Rows from expert 7 of block 9, named by matrix and row number. Rows with one number belong to one neuron. Each number is 500 + 25 x the weight over its row's rms, rounded and kept within 0 to 999. All counts start at 0. Numbers have three digits each. After the name is the row's rms in percent of the matrix's.
# gate: expert gate (model.blocks.9.mlp.gate, 8x192x192), inputs 0-95
# up: expert up (model.blocks.9.mlp.up, 8x192x192), inputs 0-95
# down: expert down (model.blocks.9.mlp.down, 8x192x192, transposed), outputs 0-95
gate.64 208:498499500500499545501458500485520501423505500511528512500495442500529546487499501500447503497499606500509499500502490502484496509522543525502532502491494523500469500493492506497503538470432505500498439500495495500502500544502455457488465510508404500471476500507500565487476497507465500499
up.64 198:498500500500500549502453500498517503405503501512526500500493454502528543499494501494444500501500620499524499500502491500500491500515528521499525503485482516500453500500484508498503523483411506500498440498481500500502500572505450438493481516512405516470477500502499561489477501504473500499
down.64 213:500500500470501497500512501505508509487497507451500501500518488504471478433434498500517474501508500505532499501500500469497499496499472498488499507500542458497420473555492500529499500471495494500500498481504437497500505494478420494500500501498511513522500500497538500500500500460510500500
gate.69 470:501500503505515485499500498488510509521463510506496507518500494466483470503483498522487499505516491505472499499536525499526486499496500532514487469443486522513509514542498471480525497487451498498500474502434434500521502498493489491532478552491533501523526501484494390499501501528481481504
up.69 440:486493501515520500499495476485517496518439508482501499500516498489466466501496498510499496516521480502465500502520522499527482501497498510523504476423481513522508509521506482490516489503413500481507478503446456497523499500476496481524459540499531500532503515470472397500499502519469480510
down.69 478:505471472553493509500503543430499499479520486531492497525506518501551551492500491494480539487519497504562462489478499496474503497486510482494493531454469457501492502506529500571482491537475486523499500489530494485462491596525513499497419503565505514500434527553496512505497502482519519496
gate.74 139:500502564530511500500500500500500500500516500512500498500461500440500454500495467514500500505599500500532500500500548500533500500451486487500598500500500429500500469525500500500500500500500500500518562500500500589453500444452500490500500491498500500473500500500436543500470500530500500500
up.74 169:500527526500500468500500528500508515500506500517500483516461500500506480500401500500433500500550512500500486507509520500567500500477494495500596500500500486506500484508500500500505496521532500500554595486500500547453500491474500500500500500500509500500500500517468523500500499565500500500
down.74 166:500500495508503500549483500500500500500500551500486500471500500519500500487500500500500500515500533500500500505536500485522500500500500554500500509500500500500510500481419500496500500500528500500500466500486500500500500500498516430500500500499498500500502500500486449467518436500500500500
gate.87 370:523500499499493424497523500518484480522499501433483500470500500526472487514502516492502532503513475497522552509513473494515469509501436536500495516460456493509494509480506516504500501464500472493499523500440559507535498416501457494500513500499563500500477522517490451493527500491548499468
up.87 334:500500482526531478540599467515509520500510493500500500591515500441536467495560492503575499514507483500504482494476504520488558498502521477497501457494543485489533499504549477499443500488480500501493498501501499500500489482498473513511483497487439483522503456477494529471510486475485500541
down.87 319:501489506472502490505485499490496504505504529563500500493501477445469483465488510476448508473554501507511501500500551496466418510503521512490513506483528473467507502513473487460495501478530516500514499500491455498547468455499500478500500493511464500480505520482507500503516478489503504497
gate.90 327:550492500490505613511513503560502508492498498519501490485453521500503535491504486523515519510520503501537453503501488505500498500498499551499494511454528538496490501509500480472530492408477471511463488502516495535479500549514524505498475491504511492503493538471500494501497494512484508493
up.90 328:551485500493505616514504502551502508496499500522507491482452507496502541480503480521514524508516507500533453502502490509500497500501499545499491507464538562497490499511501494465539492391486473509462491500516490528489499552511515503498470499504509475502494537461500490497497493510477508498
down.90 362:504504497530506485498485488497435455477516498512501487518506509506500506495504506505501485490533501493516538489516499482527497473545499504505486517471533500501499500519489501521523491509475504473500499506444498506506501508506459438524495531507496506500524463547500489495518506447511504519
gate.93 077:517500447469500500500500500500500507500507500500500500500500500500500500500500500500500500500500500500581500500500500550500500500480500500500500500500500500500579500500500500500500500500500500500500500500502500500544500500500532500500690500500500512500500500512470500500500500500500500500
up.93 058:512500483500500500500500500500500500500500500500500500500500500500500500500500500500527500500500455500559500500500500500500500500500500500500500500500500500500572415500500500500500500500500500500500475500500500500604500500500511500500629500500500500500500438500491500500541500500500500500
down.93 098:443500503500500501500500500499500493500500509503500500482500500500500500500500500500472500500500500500474489500500500500500500567500500501580500501500500500500527508444500500486500500500500500500500500500551500500500500500504461500500500619500463485500500500500499500500500500475528500500
gate.95 212:498515546500496499492413436465471501532576500492508489455468499501512469500553465502499495497455534481500513522528500476518500500497500402517527498510494474500496504528495466500512500590588530520501482500509519500500486527500501527500503524483548504479510503473500506500500513518510489487
up.95 244:498496483502515492474499479470506500505614491470497506426536501500529533483501492501535500500463542499500506522500465500508524508528561442513499511510500453500511475552494471500485500500499488521500446517488507504538520527500473524500518501507501500500459506521512496452518500424489434460
down.95 206:500499500503503501498502498515499502500497485499491520505498488475533446500501500502555526520499534500499499500496512500531510500500497500488500501498493500482513501525505489500535526482539500500517500526488531506495500513492505498496498500486501501501495499506487478493499501486458500528
gate.113 330:475501459513483489496514498587496508504579463518499499565531490473500492498510542509503533525500515501493495492498439504494543499514491502463449516499514465505490541514513477462500519454477475513525443468505521507519503458469459500502508505472447474504521538497497502453496514451519501492
up.113 348:494517463507481489499499498590492506504572473535493499550532497488498488498496530511503550529515505501474496500500442500499525494499490503455463518498500467498478541502508484472501532420478465503523445453501502503496503471472467483522528519468470484496510571496502501462502509450523503495
down.113 345:478476509494492503498524498421547499572503499523516488523498514503531424478487487501497556497477530517483499500501502517478500567513501512500510487500494455487493477500494522488486491512578555493524499479494476478451492498487514463489491471501551488489507494535500504499472495504420496455
gate.120 326:457536518526509475483473515502519515502520526480502500496488493499475440500506500501500526491503569504512500500510477499515500500509425480503458530500493504475492474516463514488493502513529536505489589499505558502519565507506521478486494481460524507467518490500484481492476519472545470501
up.120 380:554478488467499523526515491494500473494478489513500500504529534501509546492495500500498495517500456501474489496493523500497501490481551517484554449500510518520499512480519485521537500446462457497507400501496428494480438495495485502508503513548504500531471503505537545516515497537446531510
down.120 338:479526513482594472444481465536495495498525515499483502509512454508516446494498528495468481502500487497534501502519501500523504500506523485521500510500498470487512520530439491460527507506524499512498500497518494505533520500503500475500506483497508506502503499501502500496509562421531491472
gate.124 029:500500500500500500500500500500612500500500500500500500500500500500500500500500500500500500346498599500500500500576500500500500500500500500500500500500500473490632500500500500500524500681470500500500500500500500500500500500500500500500500500500500500500500500500500500500500500500500500500
up.124 050:500500500524279500500500500641500500500500500500500500500500500500500500500500500500500500500500500500500500478500500500500500500500500500500500500500500500500500500569499500500500500500500500500500500500500500500500500500500500500500500500500500500575500500500500500500500515500500500500
down.124 027:500500500500500500500500500500500500500500500500500500500500500451500500500500500500500500500220500500442500500500500500500500500500500500500500500500500500500500500500500515500500500471511500500500500500500500500500500500500500500500500500500500500500500500500500500500500500500500500500
gate.125 076:500447500502489500484474500500535499501500500500500500562509500479478500500499500500500500499498499500500469415500507500500500546503500499500500500500560500500500500482500500500500555504534500500500500500500500500500487500500500500501496500500498500500500500500500587500500502500502558500
up.125 086:499502500500554524529544503503500500500501498500500375500500500500502500500501500497500509500537513500500532500500497500500502501500499499499477498500500500468500500500500500500509500488486501500492491508500500500507481500498500492500507500500478495500500498450503490500485459500500500500
down.125 072:500500500536500489480498549502500500501500500500519500500500500500507500500500500572500482498500443504500512500500500500570500496500500500500500499500500498500500500500500500500500500529498500500500500500501485500482519500500500530433500531500497500500500460540500500534500500497500499500
gate.134 068:500500500500500500500452500500500500500500476500537500500500500445500500500500500500500500500500524500500500509534500500500500455500500500500496500500500600500500500500476570495485500500500500500500500500500458516500500485500498385500500493500500500500500500500500500500500500500500486500
up.134 082:500500500500500500500500500500446500500500500500500500468500490500500500500500500500500500489500555605500498500500442500500500500500500500500500500500500500500500500500517500500500500424500500500500521500499500500500500500458500500500500500500500500500500500500500504497656509512487500597
down.134 064:448472500500500500500500500500500500500500500500500500500556500500380500500500500500500500488500500500433500500500500500500500500500500442509500500500500500500500716500500500500500500500500500500500500500500486651500500492500500500500500426500500500513500429500500500500500500500500500500
gate.143 378:493474534480501495500542471491548501474498500518498495533525487497469488500494481517504499501497508498497489456502527522501522485521498533538503506534532498496627525541501498521506503488570500499440496507504557504442498543440567555496530500488450475540551500503496504518503500513437499486
up.143 400:520500577498538502579445480506503500528462545529523507486462526477485503561481506459469511503502500516479500494501473462511498497504506499492503482478502567501477475493507515538463499523442502507497500498503416485505493502482495501513491544495451499500470495515529536468500483538500468524
down.143 368:503498534492513478518463495497578526515458520502462551464494563438463501557506474495464518480496495497510507493491478500474451507499515499487505502496511489498489436497500504535419445490492500501484499504512441486524495492483547502492493446491480479488501547508520497486503512520501500500
gate.146 106:500500500456500500500552500500500500500500500500508500509475500589500500500500500500500500500500498500500500500500500500500495500500493500500500500476477500500488375460500466500500500500466500500500500500500500500500500500403500508500486500490500502500500500500537500534500514479500500500
up.146 114:500500500593500500500493500500445500500500500500500474500544500405500500500500500500500500500458507500500504500500500500500507500500535500500500493500500500500505587557500513500500500500572500500482500500500500500500500500627500500500500500500500500500533500519484500459500491527500500500
down.146 114:500500486500337500500500500500519500500510500500500500500515461516500526500500500500500501500448500500500500500484500500500500500500500443500500507500522499488500434500500500504500500500500500500500450500500500500495500500500499522500466586500500500500455500553500500500500512499520500500
gate.154 585:499510476492518483554501519508501509455498517500465508489481481556453522512490500500500500511480463492507498478492568492550491503494473501439523446450459522507536537522505498480514497476554484501510520491481491499516518495480454548508497448447509529478515494495491466502449501524499479508
up.154 530:521495492517492495448499465507505488537507501521545499549487519448528500500512536486496485486500554501470509517508489508482533490523509500548475533545552438499474466499466500506478511482486492500475440501503495484500498500548521489494518524517515441509496500500476531506537500498475511450
down.154 567:493505502430482503540499510481481482505501544530510500500502479508445501495501500522518485499466487545470485483501576493481514505501500467501497500465510490495495499502485526491498478504550500468481550497500484502464591528499491517480470496463543515492550503458540525478516489498494495509
gate.166 242:518438512513467485550509488506465522531500500499478477496505500485526500512500500457478500500500500500500515441488500500499501500500495500500500526489500500471504499501547510500500499498499427500446491501580500500523501460500500500512507442413513465500494490485500500491503568501500484500
up.166 254:481516496501565500462497532497500434500500489501522494510489501502483500500498500500500495499494507500544500545500504518499499499500547493500501545500482478556464481488443497501501500502501500500502550500499505500443467500500527500492475522527537500499550507500485514515497489503501500481
down.166 222:555500533525552482576530502551500480494500500500511472511467489511500503522500500511471470498507500500549499498446471500508500473500520491514564506519500531499500500504500493500500502500500500497500466500509501502500509508520500500473500500500566500496464488621533565492499502503500506500
gate.188 341:502517498504503503490500475459551482482500513505505501489507502538451501489488513512508525519503510510529486513516516502493502485477483439538494501468483485494542500505500506496503527494467505520498458489447454484504500506452493431504506500544535500512500501504501521501483503497501519504
up.188 368:500466482493491496514516534543459506516500489490500500505503488451536500508505492477486483492504487481469520494449482498517499521521517561465525499520525497503458504481504491503476478503525496471502535504536559516498501475529512558500490493458471494489496500495500481499504497500495487499
down.188 335:522564503479449509505463505489510501517500500563500503480454464505500493499500497524488499492497509497449540524515499514494500505533467497496512460477460560496472513491498553529442485510475512484553486500500499492500490458505500485507572516525481472485532500501487501513495496509534512505
gate.190 124:503496500499500499500498454500500513500554500510500500476494500500500451500569500500500508500500501500505500489502493500514500500500389502543488500500500513500522572500500534498500500464426574500496503500500500516500500499554500500521501491500500500500500505469500500466495500500501500500
up.190 129:498507479505501558500500497500500489500426500491493500526525500500468499468488500500500484500500500500515500500492526500504500497500621499500502486500496488500495474500500496502500500530563392401500500496500473500465500501500507504500460505500508506485500484500509501511538550504500524499
down.190 126:475463490530526500500440486487499464500500550462501500521463500553438499439486504500483471500500542500500498500500502499497501500500501496508500493499493510507504498502505500500501495583521500500470499500498496500500526500500410499508498525510455500497502467498499500501473499500500500495
gate.191 255:495490499504481456490475490509530495500500500500505500556514515530479493491496489497500466507451500500492479490509493502502515485500468457541500582495512510497480463501480513506474500538426540464500458488483454503484498511500488500542500522526507467500503474515535458495499517498518492493
up.191 276:479490492501488477495481491513529501500500495500501510566528510530484500492494490492496462499461511505497494488513487502492510486500480453536501572500519502501455459510490512517494504547430544466499476498494456490483499500503487500530504525536496478500500472502530460501500504500513488486
down.191 273:535480485556500511500566514489521502504512489476516481494500508495535500439501520512501537465482504512533500500500525464500500508522427504504423496555500487449578508522487503499504510441520519519486522489521497523491499482518519500507528480461450483559506503473444494454493506504475465519